Weights of a small encoder-decoder audio transcriber: decoder layers 7, adamw at rate 0.00093.
Rows from block 3 of the text decoder, named by matrix and row number. Rows with one number belong to one attention dimension. Each number is 128 + 32 x the weight over its row's rms, rounded and kept within 0 to 255. All counts start at 0. After the name is the row's rms in percent of the matrix's.
# q: attention query, key and value (stacked) (decoder.blocks.3.attn.qkv.weight, 768x256, the q third), inputs 0-127
# k: attention query, key and value (stacked) (decoder.blocks.3.attn.qkv.weight, 768x256, the k third), inputs 0-127
q.96 092 [ 83 151 130 167  94  84  70 143 117  86 164 160 127 124 148  86 128 145 135 128  97  64 160 127  70 125 161 123 177 137 113 154 117  78 174 144  75 122 218  95 121 156 116 105 173 123 146 149  74 117  80 151 151 134 171 195 103 151 126  98 136 132 108 172 131 108  96  79 162  93  73 107  96  83 112 136 140 131 103 188 126  87 122 141 127  94 152 174 126 168 101 144 120 168  96 128 171 149 123 138 113 132 178 131 101 109 140 107 124 125 102 141 170 206 144 138 115 115  96 138  88  92 101  98 132 163 157 133]
k.96 090 [204 137  75 121  57  41 113 108  73 165 144  88 135  87 109 124 175 104 123 145 149 143 129 149 224 109 143 125 155 161 162 112 101  88  63 166 116 187  83  93  77 110 175 140  92 244 130 134 181 119  97 168 113  99 119 107 100 117 141 151  97 126 110  95 159 118 132 100 114 100 170  93  83 126 106 134 174  95 113 171  93  91 181  91  95  53 158 114 155 123 129 111 147 133 104 137 123 147 111 142 161  65 174 117 115 117 164 161 114 124 132 143 132 135 101 144  79 154 176 109 147 176 152 150 119 143 131 193]
q.97 085 [159 132  97 174 134 148  76 110  97  68 129 121 198 120 101 121  81 120 135 127 152 165 115 107 155 126  70 146 115 107 155 110 203  73 111 116 141 127 152  92  88 172 211 108 114 167 111 139 134 131 124 155  92  97 116 167  81 155 168 128 139 145 137 156 132 175 132 111  89 144 115 158 141 136 118 192 141 133  67 143 113 150  87 106  97 147 130 154 137 125  61 192 122 125 152 101 143 108 151  85 127 132 210 144 134 109  88 128 128 164 126 146  59 129 149 141  96  72  79 128 114  83 176 133 109 116 117 144]
k.97 091 [123  96 197  89 208 148  95  82  96 102  88  99 149 119 114 128 135 113  62 141 134 148 138 130 121  82  66  87  76 121 179  48  73 136  23 123 168 130 146 130  87  99 123 166 190 199 125 109 122  80 123 160  69 107 147 156  96 157 116 167 187 115 131 123 123 121  81 143 127 149 131 184 145 119 139 121 128 133 104 158  65 185 120 172  56 145 105 117 173 113 101 143 151 129 127  81 176 118 142 104 171 101 115 101 163 117 154 131 111 150 111 180 102 142 113 100 152 105 124 125 158 122 115 135 106 174 124 149]
q.98 103 [ 70  95 110 116  99  96 169 126 119 156 144 173 154 185 199 139 118  75  89 104 132 116  91 137 187 114  98 132 117 181  94  98 140 127 226 119 125 142 124 143 113 171 190 115 114 139 158 117 142 150 159 108 142 112 135 101 175  73  38 111 177 158 129 116  95 112 124 140 143 100  51 126 148 108  65 150  89  82 125 154  54 159 137 114 135 134 109 104 131  71 150  89 118 134 153 132 153 145 150 112 171 130 142 116 124 136 107 152  98 120  45 121 102  88 195  93 130 147 111 175 109 121 220 150 162 107 129 104]
k.98 103 [157 111 138  93 139  62 135 141 112 146 150 120  97 149 132 196 134 150 154 147 155 198 139 134 182  93 163 161 162  60 129 119 139 101 133 122 126 139 104  76 158  90 138  92 116 127 131  99 156 101 167 130 134 175  82 129 150 175 129 108 125 112 140  89  72 142 175  55  48 144 118 140  81 126 137 123 133 106 111 176 166 119 134 187 128  88 156 162 118 171 133 122  71 142 114 104  98 186 125 121 164 136 144 128 128  69  74 180 124 117 130 112  85  95  61 136 126 120 198 147  97 109 129 140 141  65 116 160]
q.99 087 [167 125 144 151  68 131 105 100 137 101 163  56 178 175 110 117 101 192 217  75  69 148  66  87 166 131  76 146 132 188 132 154 142 159 184 102 148 113 142 130  93 111 179 129 170 113  78 139  96 134 155 120 170 167  86 136 116  86 122 114 115  88 162  96 127 101 196 130  96 147 149  59 120 161 189 123 204  97 117 163 122 121 102 162 129 119 131 145  81 102 132 154 119 125 161 114 137 104  92 120 163 161  69 113 151 128 135 166 171 134 145 149 161 162  94 150 145 127 136 114 122 100 113 123 141  80 124  77]
k.99 092 [173 149 202 197 118 143 182 136 102 143 131 127 176  90 219 108 154 113 122  83 145 112 112 124 139 180 154 125 113 167 122 145 118 117 174 170 151 144 103 166 176 138 131 239  70  74 148 126  94 207 154 168 119  34 170 157 133 105 147 145 106 142 105 156 151 161 177 134 170 104 108 137 130 117  98 149 101 125 180 149 120 113 153 129 110 171 138 111  98 151 198 104 126  94 130 137 124 139 151 105 135 127 139  87  92 102 198 152 191 120 131 150 140 114 185 142 134 170 124  88 139 126 147  95 111 111 119  82]
q.100 093 [149 169 156 115 175 158 134 175 149  94  88 123 116 145 165  89 131 148 100 131 145 148 125 196 141 150 125 103 104 112 138 108  88 115 182 160  98  68 132 146  94 118 152 140  82 151 130 129 121  88 116 132  84 109 107 119  94  98 139 120 179 132  90 153 100 176 113 104 182  81 178 112 102 133 154 152 189 103 121 163  90 163 108 122 123 145 110  83 170 164 151  78 136  92 157 189 111  91 130 178 140 144 101 126 109 122 136 132 145 137 153  92 124 135  91 122 191 141 133 110  87  78 118 137 149  87 155 152]
k.100 097 [114  96 141 146 167 159 149 181 130  46  77 177 134  96 141 143 138 103 158  99 192 139 154 173  91 147 130  96 137  68 134 106 154 182 183 158 125 104  97 130 131 124 130 142 172 148 155 147  70 121  89 130 156 134 185 136 111 133 129 144 133 142 112 129 161 106 101 133 153 145 119  59 175 125  96  97 109 104 127  68 138  96  97 102 134 148 105 111  99 171 174  76 147  92 117 142 129 119 119 112 123 121 129 101 121 107 224 123 146 102 170 173 104 145 141  72 153 107 113 143  74  98  97 140  85 137 186  98]
q.101 104 [136 136 117 102 119 101 106 118 178 114 110 115 163 135 116 157 130 135 108  97 125 126 140  88 107 111 187 135 132 233  84 219 103 149 121 131 122 106 147 175 109 137 173 121 111 131 133 137 174 176  90 100 152 102  64 131 152 136 105 118 106 172 100 119  89 112 142 128 104 151 119 105 130  98  93 140 102 146  82 136 144 114 138 110 175  95 150 147 103 142 120 155 153 193  93 107 124 109 167 148 134 150  75 134 147 180 132 189 170 133  88 120 128 144 148 120  58 133 117 161 149  87  88 153 165 104 111 159]
k.101 100 [150 179 122 112 137 196  97 137  92 119 132 154 141  87  78 135 189 152 131 123 118 141 124 137 114 110 143 136 163  95 132  92 133 170  97 100 153 105 134 161 136  90 180 113 194 167 207 169 126 114 115 170 118 136  63 133 121  79 145 165  86 113 169  98 126 106 165  87  71 146 200 106 125 164  19  89 128 122  85 155 149 148 156 143  95 133 132 105 161 120 102 130 132 137 174 111 131 151 179 138 134 130  58 157 113  89 100  72 137 122  96 154  80 103 169 101  91 123 111 118 130 149 149 151 141 117 156 172]
q.102 111 [136 158 148  36 160 126 173 154 114 200 102 130 126 115  93  91  88 126 129 103 177 119 104 120  28  98 174 115 138 185 188 119 138 141 134 150 123 111 117 159 142 180 109 121 139 114 115 103 107  87 123 183 147 183 110 123 103 161 138 101 180  86 122  74 168 160  85 151 170 139 150 163  98  92  71  73  82 190  83 109 157 143  66  62 140 183 163 120 116 112 103 134  99  74 116 166 125 149 116 175 104 149 170 118  82 104 100 122  89 166 166 111 149 143 139 127  97 145 170 103 134 112 166 112  84 158  81  98]
k.102 113 [123 117 140  92 138 125 106 122  40 150 119 185 152 154 111  47 120 136 119 130 147  67  77 137  26 225 143 141  83  97 171 139 131 151 119 158 110 116 114 167 152 171  72 128 133 152  79 121  98 189 136 143 174 155 178 114 143 112 127 186 115 123 132 129 117 117 145 139 160 158 152 117 160 142 112  90  78  99 105  76 124 124 131 181 164 169 109 133 132 139 116 120 150 132 145 122  87 120 108  45 111 111 118  91 151 164  88 119 148 158  94  90 182 146 136 152 124 168 120 150 105 124 154  89 117  74 113  98]
q.103 096 [178 104 109 112 102  76 127 118  52 105 115  94 135 192 137 123 179 129 139 149 112 117 150 113  50 156 139 201 144 190  54 175  63 121 154 113 112  90 152 136 114 177  93 132 193 106 106 141  86 153  99 151 142 150 139 146 185  89 174 166 157 121 129 153 145 152 193  78 109 181 109 178 118 157 164 147 110 125  90 113 111  67 152  70 177 176 140 140 141 100 123 121 108 187 119 159 130 166 125 164 184  81 104 151 110 122 132 117 147 182  88 145 147 138 145 143 117 115 160 154 165 124  74  50 109 162  94 126]
k.103 101 [ 89 100  55 134 111 160 113  87 140 121 157  67 109 110 154 158 105 170 203 122 144 117  52 154  89 123 119 151 108 119 175 119 149 116 149  73 125 175  88 139 186 136 124  78 115 129 154  74  98 184  96 103 107 119 163  94 109  29 124 154 156 174 166  84 120 183 127 115 113 134 118 138 134 122  82 131 141 113 145  87 136  81 131 139 161  79 118 117  63  83 122 195 135  86 119 137 103 100 116 103 119 132 110 174  90 164 163 178 114 199 149  99  90 108 156  97 122 169 142 175 108 120 140  76 100 131 178 129]
q.104 092 [146  69 100 158 110 156 142 115 147 171 109 152 104 123 142 179 135 100 156 111 124 155 140 113 143 135 167 136 134 168  94 155 102 132  63 105 140  64 164  98 148 108 137 116 160 170  96 143  70 142  82 173 117 195 111 115 125 113 102  97 158 140  90 129 109 151 134 124 133 156  72 114 152 172 118 190 119 119 108  71 151  94 146 191 130 134  64  86 124 148 117 139 128 112 191 175  70  97 116 130 153  66 126  66 130 141 173 164 151  79 157 123  69  32  90 119 104 121 127 144 130  92  77 151 137 137 122 115]
k.104 085 [136 116 123  96 113 145 189 168 165  95 118  75 139 174 114 166 149 143 121 103 116  95  98 106 201  79 127 145 149  86 153  83  82  96  91 117 109 143 132 146 118  75 187  88 166 116 119  87 173 120 120 156 132 173 120 139 136 133 118 130 134 117 139 122 155  84  88 159  55 158  84 178  69 139 130 143 137 110 107 146 159 102  68  81  69 106 116 155  93  90  91  96 134 150 113 150  99 106  91 135 170 129 214 130 148 142  81 138 132 104 126 157 122 107 106 141 137  41 111 160  98 138  96 133 119 148 140 102]
q.105 100 [ 75 104 162 138 132 145 158 103 115 105  83  46 111 118  93 106 206 146 111 107 104 161 124 129 169  97 160 161 123 163 155  97  84 101 134 138  94  94 165 143 119 112 135  85 163 150 176 148 108 113 128 104 124 114 139  93  85  54 160 122  71 155 120 126 117 126 102 138 142 223 111 107 173 115 122 136 115 108 168 124 120 118 154 122 162  87 121 130 165 174  97 163  82  31 161 122  68 186 129 113 122 138 108  95 155 115  44 101 154 144 178  94 109 112 138 150  94 134 147 195 129 153  79  90 152 117 114 106]
k.105 100 [172 146 146 140 131 133 136  93 130 135 142 120  99  66 102 108  86  96 123 126 143 115 116 153 104 179 127 150 108 144 164 115 171 146 107 164 168  85 130  53 135 112 149 116 118 166 174 157 115 100 111 103 157  69  89  94  86  73 136 113 124 123 129 174 183  89 127 131 126 215 180  66 173 108 100 158 124 112  99 121 122  99 131 125 106 158 153 140 115 113 151 148 177 140 159 110  98 125 109 155  71 106 117 129 180 121 186 133 115 116 188 104 136 102 119 111 184 118  98 154 185 133  99 173 119 119  86 155]
q.106 095 [ 98 188 116 100 148 119  83  76  98 134 142 151 123 122 118  86  95 136 163  89 182  44 176  96  60 150 147 142 122 114 156 178 123  95 171 204 177 114 184 192 105 178  63 151 117 116 166 110 183 129 145 119 145 101 128 133 142 114 129 149 138 109 103 133  96  79 149 155 132  30 125 104  73  92 102 148 106 111 131 128 140  69 106 182 160 140 122 170 165  83 160 120 141 137 127 167 166 120 107 111 115  86  94 160 112 106  91  55 152 113 155 183  99 102 148 136 172 140 120 178 185 119  80 131 182 113 124 142]
k.106 093 [ 93  73 122 174 135  94  87  85 163 121 184  83 155 119 111  69 190 123 155  91 139  87  95 161 106 106 114 157  98 114 142 116 111 152 120 195  85 123 120 111 105 113 142 118  63 132  97 121 150 134  95 112 131 109 143 132 122 128  72  95 119 114 140 140 184 183 147 118 122 108 133  97 106 113 121  10 145  94 120 118  59 178 165 123 137  93 128 139 111 155 206  86 128  74 122 115 143 110 121  93  95 101 134 107 114 174  85 159 149  89 190 169 127 112 117  97 104 208 141 166 132 156 116 166 115 199 171  94]
q.107 100 [178 122 123 123 143 113  95 110 157 106 107 218 144 115 165 104 207  61  56 163 108 128 132 149 123 135 102 159 134  62 146 111 172  81 134 123 145  66  97 188  84 138 180 101  97 149  83 132 124 124 146  96 110 125 104 114 179 192  89 118 125 129 115 154 110 123  97 115 106 146 150  73 141  79  97 119 157  71 199 103  94 182 148 145 155 100  93 143 140 186 179  89 141 150 168 127 151 108  96  86 127 113 108 116  90  87 124 152 124 158  81  52 128 160 105 103 128 143 165 165 119 123  82 193 130 112 120  85]
k.107 100 [178 155 128 114 141 131 177 156 143 129 104 147 101 146 160 113 160 103 117 179 117 131 152 159 164 137 165 187  91 143  55 147 162 117 130 119 135 146 115  94  85 149 189  86 121  73 143 202 151 177 140  91 131 104  93  94 130 163 194 124 113 135 177 120 125 119 139 151 138 108 121  80  80 176 141  81 113  93 147 119 166 158 138 144 147  96 196 144  85 159 147 134 139 140 144  88 116  79 147 137  92 147 115 170  99 133 120  34 187  91 112 121 113 156 130 123  83 153 160 158 112 122 104 174 142 126 110 112]
q.108 091 [ 98 123 158 110 106 128 163 124 123 120 124 128 146 137 155 119 116  70 196 144 133 182  93 142 113  79 168 150 112  65 134 130 167 132 117 147 106 154 138 149 104 149 154 138 155  96 159 122  97 116 110 105 153 144  88 128 128 105 116  51 101 140 111 171 151 123  69 137 116 159 116  84 128 190 155 133 153 167 121 101 117 129 197  36  71 105 102 174 135 157 174 120 125 122 152 103  95  60  76 148 100  77 170  71 151 146 122 164  88 120 128  81 155 157 178 124 111 115 122 108 146  99 135 176 106 176 138 163]
k.108 092 [201 129 103 116 162  90 178 168 130  99 133 110 111 108  90 149 107 144 155 115 144 127 121 132 146 143 101 109 117 111 143 165 129 118 174 143  83  86 114 144  99 166 158  71 133 100 163 127  90 149  90 130 145 128  92 151 137 137 151 104 142 120  91  93 139 104 155 113 171 142 100 172 137 159 138 101 144 120  41 133 115 173  78  66 151  69 156 103 108 139  87 127 152 157  80  37 117 171 128 184 148 112 114 192  82  92 121  66 136  63 120  64 154 151  89 132  69 110 146 104 101 118 130 160 156  90  74 103]
q.109 105 [173  92 154 110  91  81 103 116 158 129 130 146 143 114 148 107 100 135 128 137 150 165 149 148 160 145 159 121  90  88 169 121 125 138 102 112 136 157 121 112 169 134 118 160  86 164  83 159  98 159 130 152 181 169 167 143 174 182 110  93  64 165 171 108 133 146 174 110 137 120 120 120 105  68 113  99  98 126 126  83 101 193  74 135 122  51 131 163 130  99 153 126 139 157 109  80 172 121 143 133 115 160 150 164 146 107 143  47 163 161 108 209 125 151 124  98 126 130 138 106 147 134 100 155 148 117  65  47]
k.109 102 [ 89 192 155 120  88 130 129 128 109 175 147 148  99 170 117  92 123 115 130 114  97 130 132 150 117 124 174 128 143 144 103 179 137 157 108 177 124 198 150 101 111 115 155 136 141 118  75 174 117 122 173 108 130  99 135  97 142 147 111 127 119  94 109 146  80 165 150 128 168 115 103 142 144 198 107 186  72 127 135 131 188 111 131 134 138 118 130 139 124 118 102 163  83 125 167 106 162 168  88 119 140 109 119 115 113  92 119  87  94 112  83 120 139 129 121 179  98  85 150 119  33 121  88 203 142 126  88 114]
q.110 101 [156  71 182  92  80 148 146 143 133 163 114 133  56 107 113 157 103 150 190 132 154 158 170 162 112 166 100  81 144 148 184  95 147 147 149 138  54 143 120 169 122  73 177 152 190 119 108 127 162 122  97 190 148 127 127 163 131 121 119 150 112  95 156 142 151 119 180 126 176 144 149 116 127 128 129 139 131 136 153 176  61  78 110 156 182 177 127 153  63 140 215 103  85 103 125 152 152 129 101 130 124 152  82  91 151  84 206 100 120 122 117 173 135  25 139 127 153 133 159 144 175  75 120 112 115 136 118 113]
k.110 096 [ 99 115  97  73 125 159 150  87 188 111 145 115 174 171 155 129 142 176 134  68  93 136 153 115 103 114 137 142 125 148 143 139 126 106 145 134  91 115 176 118 131 102 112 145 133 148  96 143 139 119 105 159 237 132 114 161 189 111 101 178  83 144 142  69  96 129 169 135 125 145 130 145 122 125 142  90 172 126 131 176  94 142 142 132 148 167 135  93 129  91 152 115 198  93 101 141  78 160 140  79 126 134 141 118 126 111 120  94 133  97  51 123 148  99 102 105 137 141 171 188 100 169 174  60 146 152 115 108]
q.111 102 [153 122  77 163 111  70 100 120  96 111 165 132 119 187 132 130 132 160  65 175 141 116 167 136 157 184  95 148 123 161  96  62 141 135 126 141 110 162 175 106 107  78  58 141 181 139 160 135 168  98 106 152 126 102 136 179 132 137 154 116 131 137 107 192 101 161 128 149 137 142 165 146 117  99 139 156 169 136  87 214 113 119  98 145  82 105  83  77 141 147 117 150  95 103 132 134 120 124 150 168 169  95 169  96 132 115 156 122 143 121  61 172  78  75 128 117 204  82  76  95 160 174 114 136 104 112 140 148]
k.111 107 [ 82  76  97 120 102 114 116  84 122 159 128 135 133 118 178  88  98 121 131 143 120 174 127 143 137 131  71 113 139 144 217 116 147  79  39 128 158 143 112  81  58 115 149 154 140 189  67 150 120  86  97 148  91 176  99 159 137 100 126 124 145 171 193 146 135  90 132 167  74 117 101 149 122 118 173 151 136 149  98 180  91  89 118 112 124  83 147 169  86 121 121 172  50 115 173 170 175 135 100 131 147 107 152 117 174 133 150 134  96 162 117 157 131 108 136  78 135  98 115  76 220 201 161 121  95 134 173 139]
q.112 099 [130 114 124 129 117 109 110 128 157  98 155  99 125 110 107 120 142  66 189  81 138 130 103 111 155  88 130  99 170 103 124 153 119  96 122 126 134  47 126 111 139 121 158  71  38 126 182 110  94 134 191 136 174 115 115 107 111 141 143  69  52 153 120  79 117 124 153 152 110 134 150  95 110 157 130 134 138  85 157 156 176 150  79 153 159 134  85 128  99 157  95  59 158 110 120 122 152 129  65 134 138 146 125  90 122 131 116 153 144 127 132  91 150 154 175  90 140  89  97 128 164 161 108  80 144  71  87  57]
k.112 090 [134 162 152 112 128 149  84  79  69 131  84 182 169 165 149 110 153 130 114 148 133 176 143 179 141 151 118 158  61 114 131  77 133 170 166 100 162 123 143 131 135 156 111 137  95 139 164 121 157 184  87 108 110 173 129  99 164 155 127  96 175 153 126 109 133 188 137  86 206  74 113 165 144 138  74 121 155 158 186  73 137 175  69 115 177  91 140 126  82 176 138 145 127 203 141 138 162 133  76 136 212 114  83  89 101 113 141 164  92 121  73  69 189 130 132 169 123 154 114 111 173 137 122 184 164  87 129 106]
q.113 101 [143 131  93 163 142  95 183 113 150 150 139 134 144  90 193 122 163 117 145 136 134 129 110 116  96  92 160 163 115 148 125 192 176 137 123 135  91 172 143 147 115 156 170 131  77 101  72 104 118 175 173 108 156 126 126 136 131 105 101 128 123 133 141 102 152 126 155 115 179 155  79 115 108 159 135 108 111 108 142 107 160 102 150 109 129 148 104 119 100  63  99 149 137 151 224 112 133  98 103 121 134 175 123 191 110 105 132  84 169  93 127 138 156 133  49 150 150 172 192  60  66 156 164 122 136 181  81 103]
k.113 099 [141 160 135 147 111 121  95 131 127 162 120  94 126 106  95 142 155  67 188  94 116 168 128 109  96 103 143 200 108 137 128 119  68 154 128 150 132 107 113 171  71 105 124 140 133  93 153 121 125 132 190 121 147  71 140 139  98 105 138 167 105  84 149 128 175 130 184 109 103 137 177 178 122 116  37 155 127  71  90  58 134 196 134 112 122 145 159 139 148 154 200  90 117 103 180  86 200  85 127  71 121 132 176 140 105 100 136 120 163  94 194  86 182 147 142 107 140 140 122 122  60  99 149 157  58 138 128 170]
q.114 099 [ 83 135 150 135 152 138 221 170 114 152 144 174 115 103 102  96 124 136 167 176 124  44 143 108  80  99 142 126 167 167 148 105 149 122 116  79 107  82 142 117  92 180 116 147 136  63 160 133 103 127 103 136 149 123 186  85 147 178 154 155  63 109 124 138 101 115 124 183 222 135 169  98 158 103  97  94 121 158 167 140 145 129 108 116 119 140 129 109  87  78 181 170 134 119 114  63 156 135  85 110  99 185  92  95 119 133 133 164 159 113 153 185  82 165 143 135  44 167 119 174 119 147 116 110 143  90 141 122]
k.114 100 [150 207 120 140 106 113 117 139 103 156 126  98  92 198 109 173 122  91 120  99 167  80 134 123 196 121 121  73  61  81 157  55 153 155  89  91 125 123 114 136 110  81 147 116 146 111 109 130 125 116  93 144 108 162 140 112 167 140 120 139 131 134 110 144 131  78 147  81 106  93  50 173 134 167 237 170 102 149 108  86 122 184 128  50 135 108 120 146 123 111  90 145 139 125 158 108 176  96 143 163 170 107 142  33 168 113 176 119 126 162 116 125 105 151 149 144 166 123 123  77 126 147 112 188  88 124 157 134]
q.115 093 [ 86 145  67 102 178 135 135  91 116 152 167 165 128 108 114 133 116 140 111 167 125 145 127 155  85  89  67 119 107 131  91  94 146 130 129 137 120  65 129 135 133 119  83 120 210 160 106 133 130 117 150  81 114  66 149  99 168 163 120 181 120 128 121 131 195 116 115 149 111 167 106 109 102 153 147 111 124 134 147 190 122 155 164 109 143 135 175  78 131 122 154 178 118 113 154 118 117  76 151 111 135 136  83 114 140 121 178 138 162 111  96 143 144 150 142 118 201 138 136  86  88 166 127 124 133 137 187 122]
k.115 093 [124 143  63 118  99 133 178 104 121 124 119 121 128 171 101 104 156 148 112 141 133 129 114 129 144 147 156  82 169 153 100 172 153 145 158 151  73 148 149 112 121 183 120 164 159 121  99 123  72 175 115 112 145 168 113 129 167  89 107 141 103 119 132 109  68 118 129 128 145 122 103  52 114 120 112 104  56 108  75  61 163 154  89 153 172  92  83 124  90 164 129 121 144 125 122  80 125 175 163  49 139 171  84 161 167  90 155 148  85 173 116 146 118 148 119 120 130 164  97 192  71 154 133 180  73  74 195 129]
q.116 090 [144 124 159 133 141 153 111  95 135 155 160  74 114  89 145  63 101 134 125 107 110 114 123  38  66  65 136 169 142  82 131 145 131 134  78  61  87 109 144 127 167 126 142 123  70 117 168 130 166 151 186 165 166 110 178 132 164 147 159 138 126 168  74  94 136 144 115 147 143 101 137 127  47 125 186 155 129 146 183 146 102 113  52 178  63 102 120 186 112  95 122  83 158 119 131 120 121 159 119 106 163 150 114 139 141 166 133 155 106 162  86 144 156 159 108 125  76  93 120 136 121 166 101 104 128 126 120 187]
k.116 094 [149 133 122 155 144 123 110 139 117 117 203  62 158 119  81  88 100 169 167 120 136 146 117 105 171  93 182 184 123 113 121  96 175 123 109 101  40 127 146  87 114 145 194 170 104 116 147 152 110  77  95 125 143 137 179  66 128  89 124 115 118 155 125 124 103 198 102 166  93 113 147 120 126 131 199 134 158 153 127  75 121  91 122 134 146 117 101 144 120 145 100 115 128 175 146 155 143  85 112  82  73  87 140 167 102 161 136 165 141 136 107 116 117 149 109  70 179  98 136 142 147 194 163 153 149  86 120 119]
q.117 107 [143 181 127 162  77 136  80  92 138 128 170 110  92 191 157 103 118 169 147 128 120 133 120 140 109 140 119 157 133 198  62 157 107 108  99 141 114 134 194  92  87 125 152 116  92 160 148 143 210 133 114 129 153 141 107 144 169  50 184 109 173 147 103 167 143  95 112 188 166  84 103 155 126  98 191 159  97 114 153  92 134 111 166  46 124 134  94 153 125 120  99 122  97 160 109 136 115 146 122 143 166 111 152 157 116 172  76 172  67 144  77  74 147 150 155 143 142  78  94 139 153  68  91 120  85 147  94 140]
k.117 105 [102 102 135 175 226 164 143 145 117 110 159 145 153 124  94  85 157 159 125 141 102 113 114 106 117 148 131 128 154 103  72 160 112  64 145 168  90  91 110  83 131  95 131  80 200 118 172 158 115 157 136 100 152 154 148 153 146 124 174 147 112  80 112 113  94 139 114  86 155 210 152 140 124 121 140  89 158 145 135 143 147 149 100 234 114 124 132  86 101 139  98 154 169  92 134 125 129 175  76 155 160 179  91 144 105 122  50 121  90  92 117 104 155  94 106 153 173 139  70 138 122 145  73  79 151 128 104  93]
q.118 100 [132  98 156 141 133  96 120 128 151 180  83 139 134 191 116 104  95 117 118 175  77 183 160 122 141 112 102 106 139 172 111 153 141  95 107 106 129  91 159 111 130 124 109 159 130 137 122  80 175 112 105 159 156 196 119  71 113 113 118  75 149 113 149 196 128  84 150 184  57  45 129 146 134 118  77 102 181 157  58  81 123  81  85 103  93 149 136 148 124  84 187 148  77 155  78 136 173 160  87 147 146 105 111 170  84 115 167 145 153 133 154  81  83 106  30 147 138 135 146 152 154 154 136 114 100 164 138  96]
k.118 091 [ 76 147 140 143 156 185 125 110  91 192 158  97  93 135 159 125 104 124 160 170 176 102 124 105  93 143  89 137 133 118  94 130 181 141 154 106 129 199 118 108 154 197 129 111 163  96  64 142 169 151 135 137 124 157 108 132 128 119 102 164 142 142 139  87 102 119  80 146 136 201  99 184 188  90 100 157  93  91 167  82 171 159 138 129 122 135  99 132 207 130  98 150 160 107 147 106 114 194 179  34 185  92 163 156 129 165 110  91 117 118 113 110  98  78 135 143 105 145 166 168 141 200 119 114 105 108 143 150]
q.119 094 [123 144 104  73 138 141 103 115 112 163 125 156  82 130 156 127 132 136 165 176 139 160 124 105 127 106 175 170 160 148 125 169  98 145 144 118 165 144 144 127 150  98 143 132  75 121 132 151 124 115 153 125 118 171 175 171 120 102 104 174 168  91  75 120 168 113  60 113 129 141 138 174 143 120  82  80 163 158 168 142 122 112 150 144  64 130  88 204 126  89 126 170 152 111 139 120 143 154 102 137 179 101 103  99 138 168  86 139 117 108 166 149 160 118  83 143 200 110 140 150 151 138 159 112 115 178 156 114]
k.119 092 [126 118 131 127 150 146 174  86 146 165  37 116 136  99  93 127 190 141 164 115 137 133 117 132 170 167  85 121 104  74 113 149 120  94 181 163 160 110 115 154 118 108  99  89 127  73  94 125  98 106 162  89  98  71 208 153 152 105 130 152 100 155 109 132 169  85  94  73 128 102 155 123 136 181 144 124 151 149 157  91 139 115 107 158 103 158  84 123 134 107 159 128 117 117 168 104 173 118 146 118 126 156  85 106 117  99 136 159 124 123 148 130  97 155 128 113 121 177 165 147  99 146  59  93 109  73  87 146]
q.120 101 [121 172 118 160 184 167 125 132 121 164  96 163 136 113 104 139 177 146  89  50 100 109 150 138 175 130 102  57 124 132  93  79 122 150 147 125 164 188 149 137  89 160  58 146 115  78 122  81 141 130 123  90  98  81 105 108 102 177 146  60  75 121  72 133 135 106 117 116 126 117 129 103 177 106 179 173 143 107 138 107 107 158 173 177  62 102 152 130  67 151 111 160 141 121 148 123 138  93 146  71 155 118 110 127 157  91 169 103 108 123 130 125 177 127 196  90  76 111 121 118 130 147 131 131  97 125  89 164]
k.120 090 [113 113  80 163 133 118 148 127 111  75  93 124 160  96 121 150 154 103  67 102 176 168 124 124 159 109 187  84 122 158 148 143  88  90  95 122  65  85  93 170 106 175 139  99 145 151 142  84 101 163 180 130 123 102 106 113 170 173 165 146 107 121 133 150 146 120 118 122  69 141 185 143 124  72 104 101  79  65 129 117 177 127 124 103 157 108 103 151  86 101 131 146 141  68  86 134 141 154  92 204 110 162 103  94 137 142  84 139 141 154  76 110 160 160 131  77 172 142 117 175 121 142 116 104 103 128 197 170]
q.121 098 [126 122  80 155 107 129  34 156 100 130 135  89  91 127  95 180  89 121 153 118 136 147 102  64 135 162 128  94  72  92 171  58 110  99 114 152 133 137 177  85 101 152 135 163 113  61 167  91 117 147 158 167  95  94 132 144  93 123 134 183 149 114 134 117 133 102 106 125 120 145 174 142 153 143  90 159 115 181 159 156 145  91 104 160 124 175  89  97  86 108 156 162 155 105 130  76  85 121  94 147 175 117 128 173 166 195 192 125 170 166 171 126  93 114 132 109 165 123 112 117 122 185 163 136 161 155  85 133]
k.121 099 [ 90 133 140 143 157 161 153  86 160 124 181  72 131 166  95  68  90 111  91 110 104  85  96 136 160 128 115 134 172 110  99  88 144 154 129  94 181 135 129 145 151 137 106 139  79 115 152 177  39 111 102  88 123  59 139 167 124 106 155 142 141  42 130 126 118 123  81 146  69 164  84 163 155  83 144 155 153  88 108 149  58  93 111  80 159 155 157  97 132 107 120 133 109 114  86 140  87  84  81 160 132 113 133 198  89 153  98 138 136 172 106 178  85 182  84 117 107 109 127 143 119  77 118 158 165 122  86 168]
q.122 110 [126  99 116 111 124 104 147 110 139 128 174 164 153 131  99 118 192 154  92  48 120 133 148 102 124 131  84  93 160  76 148 127 148 133 155 121 158  74 123 103  88 105 144 123 156 126 190 139 214 165 161  55 106 138  93 122  77 147 121 155 135 164 165  97  72 122 121 103 130 114 116 149  93 149 118 201  71  87 121 191 101 115 133 117 154  99 133 129 171 129 114 132 165 174 140 107 105  73 157  92 168  99  87 130 129  64 129 131 126 158 109 134  79 129 130  98 140 108  87  49 142  99 155 116 106 108 127 154]
k.122 105 [109 113 175  93 123 105 117 140 129 132 158 125 120 146 173 141 114 126 125 115 103 122 157  95 101 153 100 186 115 141 162 164 137  66 140  92 157 127 119  86 166 209 118 127  89 129  89  83 154 132 134 127  92 204  68 155 174 167 120 122 175 164 156 146 121 150 137  97 123  71 109 135  96 105 114 136 101  90  96 114  95  73 112 136  88  93 114 193  84 117 123 145 137 134  78 100 113 172  95 133 129  68 113 155 107 131 100  98 131 116  89 165 155 126 126 131  89  90 105 135  81 123 191 134 121 102 156 148]